A small audio captioner, trained from scratch.
Model: 11.9M parameters, encoder norm batchnorm.
Training: soap at rate 0.0032, 1900 steps, batches of 64.
Data: trained on drum patterns on synthesised drum kits, 26041 training examples, 4.7 epochs.
Rows from block 4 of the audio encoder of a small audio captioner, named by matrix and row number. Rows with one number belong to one channel. Each number is 128 + 24 x the weight over its row's rms, rounded and kept within 0 to 255. All counts start at 0. Numbers have three digits each.
After each channel's rows are labels from the 100 clips, of 14976, where the channel reaches its highest value: "top examples" is what is common among them. Only what is clearly more common there than usual is listed. The data: drum patterns on synthesised drum kits.
# convs0: first width-11 conv (encoder.blocks.4.convs.0.weight, 96x96x11, each kernel summed), inputs 0-95
# convs1: second width-11 conv (encoder.blocks.4.convs.1.weight, 96x96x11, transposed, each kernel summed), outputs 0-95

convs0.77:106163161130173146126125110174149088176132168100123118118082133137220129099112128122130165098106124120108115154124139155135124150129108138124133152115146131165106114105159136158131123124108096134178119126139157108087125114110122122140101120146189143140142138103115126103149124156148132160
convs1.77:159105140117085140124118145145117171117141189140138109178129158114108066140118170114143140129132142102141143167173119135135117124125111155164161094085096094161085119099087121112116151096128124158170111136132094115118119109084107153113122098137158153112145121109133121118119132128127153124
top examples: clipping; text has "clipped"

convs0.45:148091131085179115123113141116118125141172117095117135129165140109103134184130094108129138108158131146130140177137109149130137102154095100159088122159119147102147160138110140157135168087105098106140134119124098128132123150156147155137125096166158123140104067138130091139117103085140111144
convs1.45:127152093177086137084136150099141176116107150125099076075104121127115089163130148159147166125112149161137144139133104143127123117121165150144144160168136106160105116144116122104102179119136138116135137147121103108152098137115123168141117091124146149098141122148124147119106131172106089111
top examples: clipping; text has "clipped"

convs0.31:211141121107135107088121126128120093120099126143117126068131105121132114129144108109108088051130100150181110145131111139165150137146117151147099127086095162121139134142144141129128106104140129110105124137128135141149125193155141112092098120103139110124102106139110099101113113107125122125
convs1.31:130117165117154109109146124114169113124136135112115150203151112139086128114124121152131191067126101167139149132145167147151161092123123076141126130176107113128127114101100166142142127091117123104118112171108148086135114125141120133186126107130095117144148132131150141123120152127142127128
top examples: clipping; text has "clipped"

convs0.64:136117108148092147158071127082163136146112127149142127179147145132075126117143136114101119141125129118096096112149108126120109102124103181108134172149146160100093121150125107084108121145161172145121168127153163157140097144133109124138123090142149092144117092144170150123135164127134127119
convs1.64:118148156132109059125194128115137101121170079133133143127102128063118115138113148165115088098143124112089120116147115123090124122136142155131111161141143127147110095137136151105117112148125082105108130117152146129171099119118109122119129138119104083125121121171155130166100117175101118116
top examples: clipping; text has "clipped"

convs0.81:163131149114128121098155157120107069088130104122082132163100089137165133116139141083157117129124130113147140129141100093117095085158127108148104147113102098170143137128130091101144113112065139122133131164102093167122170128134139126153163162095140137123113148103131155101144109115128131129
convs1.81:115138163147096137142138097102150127137139137104148133120123148084141126122081135075128093135116149105140119106128207162170109156110143124144150142175197152115103064118153119175127140161129088147149102136130136129109140149160136122122149140134125104109120139097108112140127153132119135133
top examples: clipping; text has "clipped"

convs0.67:146120136132119117088096098075119153155150109140120099087132101081100104134130110165147143133170127111113123148126109113127145133131128139122116105104091055143188106152135113134141130098148104124159111130143117107095122165113104137133155093157167093137143114123092122089103105161098119140
convs1.67:162121112150143096178090124116118146130117132113129189122137109147131141106118097099092132089137087165154120129095106136090132104147156155110161124113140131184129170136141114081097101125135119155131120117158092179150109097136151095154145146092127137133096103115139122106166119126117134152
top examples: rimshot; clipping; text has "clipped"

convs0.44:082126100127092157167120120160146114094135120145131209121128137136120111127109117160138104139119124138111135134144130101138157138179147132157092074109117141130166075152098101104121140134113167129108119122113130102151129148137135124132167127118185113157143120150124147074143135135147099085
convs1.44:123131133112105115138161123135116090133110149099134065167111127126145169122120157153141116158112111150117129133093140174117138124124150137089082078140080155164118116138169116140169123170102134113124151115144153151106140107125160142121156137109148122126061144122176127115122116127162088126
top examples: clipping; text has "clipped"

convs0.73:105114152132160152133136111132130139127104138148128110097099150091110150137156147104085105093148088121102117128174151121076091169144141100108139159143143150159085152108130117131069141096132081101132110074118150077178136144137109141127158109117129126139115134124129137117141145134167123143
convs1.73:129125140163106123114168137129095134150099138116118139123170086128177152147183162098105125166094133122109083110114132184159123115127094107145085134134117096127152094125100102114125155140119137167097116112114136131165102113115125123132140121124131106109081161112114100101174104119119087110
top examples: clipping; text has "clipped"

convs0.46:135135131147145117109139105145132126091127136143116065182127152116121103132091121128155118114124113143156113100150123175128158111125127107189121117118127135141108135172135176145177107117119153138128124136136124151164136213175160151117111144118128140129109151095112181089137120106122131129
convs1.46:117142095145127152129131140113111137098094126106131106136132087149147112138150138122096113154114125043124105086134135112111099113110126043140136096173123154094136134128109150153116119078153150130103130114124162147151126160093137131150124131110160103112123171108115154146148144108163148142
top examples: clipping; text has "clipped"

convs0.66:123120144122131128110118126150189127128152108104106136130107090133137176101144112115090122109145123129142168085100115061132133127127133092111141113131142193137127122150101131122165118153095120139120158106127154124090127103108103164129182152152125080107138120166157141130133138162100121084
convs1.66:115126171109147145101122110102152147129140123156137096112170126184148136120130125127139100122132142144151123102133136156138154087137149082132172124154098152160154120097106116147152119135135163138114135135121183120119130134113137157121103153142121079135172193111136143095183114176092125122
top examples: rimshot; reverberation; text has "reverberant"; text has "room"

convs0.83:131106124138099169132105143109163127145130110144143148092121136123139102134120131092100124115138098094124163147141143161074122168112158092112164129095173155129126061129144117116129115142081093173107130113128142179132145130082137147146103123136105115139101104092132137130157140153147102169
convs1.83:126125113132154127130153124099147127126083094138100137126134087186102127174143146115128101109193120103158128147132125139140137075161120118111135113094172141132159168095095151100163119133140132130147121125160108135068107112152123152159149111125131087147170151137133164136160113137146114131
top examples: clipping; text has "clipped"

convs0.27:137166128121127126140119119114105103164137085113127113097074179134114109146147136109120109134135096120151095126107134086135152191110153161124109122137139135158102109144145182134182099103119136182133117130106130116133153150159192130080125124153130137132103145146138118137142155099112141107
convs1.27:189152147118148154130128134165116125121145109140091143115124090128151140084084116109132135112124130145127136110078153104100155114155134159114136132110091085113127147146117177114130136153097151064145160138122084095124115139157137137125095103117107139135126193139130148129165127138171145107
top examples: clipping; text has "clipped"

convs0.23:155119149122144125143141110153157117123136108099137074100083171147125157110122119124133147099093088117139085165113084094133090137156146061158148135125124131140139135139169139146118137110102108170123094116128094125131121163095118129167136103111165114120116114113115126087139093129127104172
convs1.23:145132115126118113090117127106136140165092156136207157096143106190147144130143160102119155142142077125130098063116158129175131116126134112118132116103134080132149162126116121106095154128091131151101088127139105129134133173109115124122159134121125121127089153126143158100119144120111110127
top examples: clipping; text has "clipped"

convs0.91:115123103105078137122143118130163133112176117139178111110073123092126162132152107133155106116144091098135123101133138133105113137096142061133118125135166110121145093081117113089140124158077109128126136139129136127128142132088128124179166172150123131116108121091115127145138131119088121164
convs1.91:098110123156148153150169114118123123139106111086089156110109126100169109099118142143079125156100166123115121103112136103112162144104079109110146104117122139127168140121126093119091115109148167116132148135093101106117155159103105140133107113200127103113156165101128155125104140116107142166
top examples: rimshot; ride cymbal; clipping; text has "clipped"

convs0.22:097145165086114150153125118105121110101160138186129124102100148144163139136140151118165110126152089133097109123102150110077159130134157147128103125080133150148132128121164063134105154167131151168134136158150127165129108135138140104127120119115161115184163128144106148138158147112138111117
convs1.22:094107126115132114125121140110113123159063163166190094113136116128126139129127140095133126160147137142117065188161119142154138127129115116125136109132143148162111140109111112123118112142077135052114119102106145128101099131101116162143136127125105129113124170134126175133126103113169149117
top examples: clipping; text has "clipped"

convs0.13:141128068135154112113161115109082132094125107143093164159177125114170159123125186106152142162105101123138120096134083140156122109122115127113099132152115131112085161133121096137114187145114137141164143096093132130122133132126149137151112105134150160120152152124101134149160159105123142100
convs1.13:163139111155119121114094162133111134124167159137090135100109100143100160120135165114119092142142109072163125124131188147117169130147139150086127113141133139086145093139118177155132180113135165076137117148107087142125169135128137151136138124139136096115131113144157140122136144165132104105
top examples: clipping; text has "clipped"

convs0.87:092108125144098118136132147142132116081137156105095141130083108123088147121098129139105142188123122123108182115166153140114139122098145174124093144074141128091120132153124154140160133122115131167104143126095101134171134159102141111148154142164131148105146125156158169163166143130121144137
convs1.87:144116171154151167112142116169190139138117123126052084108108168128074121129107120095150126153125106072115142125093122115104138134103119113101111112121069145075128112141116131105119152132095100125133157101113140138153116118124122122117132148151115114128131119148110119120117089087146129140
top examples: clipping; text has "clipped"

convs0.59:128093106098117140126151144115157105126123134152150071095082101128132156108158120140076113136134147148159126127119095164110103159106144078107131114137104132148129110096105107109129152092117117148121167093136143150131132167151107109139151133140180115138091105122109160131071152153166120150
convs1.59:120126164123133149159129135126118142116117105124112147127107146119127140149166061093096128126167167143134099122124149149119130112128100110129070078144135137135145160126107119119159114149140163135125128114124127137123184129152138116172176126102136121136185137113108121148115171152170065162
top examples: clipping; text has "clipped"